Weights of a small image captioner.
Training: nadamw at rate 0.0012, 5800 steps, batches of 48.
Rows from block 5 of the image encoder of a small image captioner, named by matrix and row number. Each number is 500 + 40 x the weight over its row's rms, rounded and kept within 0 to 999. All counts start at 0. Numbers have three digits each.
After each channel's rows are labels from the 100 images, of 14976, where the channel reaches its highest value: "place" is the part of the image that holds the peak; "lies over" is the class under the peak. Only what is clearly more common there than usual is listed. The data: made-up ball-and-stick molecule models.
# pw: pointwise conv (encoder.blocks.5.pw.weight, 320x320x1x1, standardized in use), inputs 160-319

pw.76:528487527463423557528486495446449521506531428501497494467502502466517553468532482443530547517467465517605560538476437515453472550501482482496476617479503483425523530435468525501494468445540485391415481447576494497489466449520511401515474547467484567449494509493517488533449495504533490512505486537506522559511509484532518529572480453585513441438528511520574522520494567587474472477419481521499464533327488506483518504491492441515467458489506552432528492507464511534535487425503513
place: middle right
lies over: grey ball

pw.62:553516494518427511436573406465464487495500508573463480495536526444520505515565473513462555557452567597504531495526419482507520557464386509484470515526496480529517473511481417472429389476518481418501474448543452436509541485532407450505494503520480551546517461488634567428513508513506456521525513528472501556517531486495477463496542449516514492501462492535534509500505463475445469518532482466451528493560533497514539485487579530481589515503515423493512501436532560492505506551500393
place: middle right
lies over: purple ball

pw.204:441561474515518462506422447533503500404440456464481459522545501497493444524442472465540539456524500446427546486496477491489508484500496488485514519448495494524482469444561493567457461433492501573552503469452535475464494456435540526453471492537485512551482498513461480483550533441508481530501529506550486459478465446487475482473444478469630553463514498536493486462519498463552458521488562534537481463429454531489523483523470522429580509522451456501442436558511415441619486529493549
place: centre
lies over: green ball

pw.193:459542511537489509469491512506520570484485512506499503431531439468508480505445526493500560492474578443497624506543456497496554468569514500506522520467493472474486476534485456545512510496493482483530467490480512477465477470485542530492459474540487566426514431492468483473583481488499466480543545495522465459520493506539486492458504473524548670490489478511471509510491485531557468501480499501510481481404482457516555492487434555488541562499476458544477424503499481461587466535495552
place: centre
lies over: yellow ball

pw.319:506610493487524499511538463470449502480445461466484488427499512512452584498492459499506529484487434520481521497468568525439567551558470492484457475584440513452421526479535470518516551599497441544543484554518530532474410504436501538444431394453503520459466540508407501532554532431542485532471479529500458480518464501491450487446452456470582526490540525503464469496489454444516478474492532502539467467462474490466542476489465525539500490470532493486443565559501448465488480462497506
place: centre
lies over: blue ball

pw.174:447439491517582476477556515470525513583466465506546444561521487506539528464425527590538494468611454444530455507462420469522517417493451512491465552512461567551520469515540457536528464450500418627466564467471506483524509572468493555500439482521489454485505471475541558562442526527456477556469489524520487468492542514478520492559501474483427540473457513505486439513673523493467494505495464560511507481465501477426453485592477526476446473464507498480463575469475520468495425467478514
place: centre
lies over: purple ball

pw.302:552571490420499503489483481503524484481540497476555485483547604472531485470537488458584530518461507552515509515479434520494522464467494513499509536440535511435520548559498436541539476459508521509504468509540473518499444486504525522555447473446519521515585478532370490520547474498442518530436522530485522539455448510501438529620521500540486431429474532512587451530573522618453503493469451477532480527353546458485516483476485489390550501510545566454489507488488480441599490489519448
place: middle right
lies over: green ball

pw.72:422454487445475504497448533461488523462453512486558539482505465461563426470477508557436527470510498507482516459518428453463541442555463496526518495455554514416516472544451440519496546512499424527517447414461498483507496482537524525507541526496439555539473434438556463510573548448482566418527524403464555506543458523526513503481521495489540505517560399561517518508449517481594464525497498497484514493494498489541491491516428526504480473496469477534519447449527507515518515578507525
place: centre
lies over: yellow ball

pw.226:545498481484443553505512416493425479520547416504396530453455540479547533471589485461522450504494520533612516525445554501481452481490487521478496567455490505486529523474477523507481512473489415456467515464492512492468444487530481503477527502459526506487553497532495490480494521448480506500530426509498535574458510509529573479576521418550514482524484479511510549461545549548499544488494495556526536474447503453441522505513411524482510482520452518469544486484440499517542499481516515
place: middle right
lies over: grey ball; white ball

pw.23:411494490527501451519540547502515508538404596464543461525492443515488464499461513508457467484562441494501512474455527518457516425518442447591474498573426494490473458521544464528434486546491532618430453492502497521483517510520456576461460491523532503561432532480515532505471567547527498511484496480503510462504493458459462552381483497497502534477541485478483475514452509467468494510481500579461480518509467474498459484543493531516436571490493359483466527528527517487415478498505527
place: centre
lies over: blue ball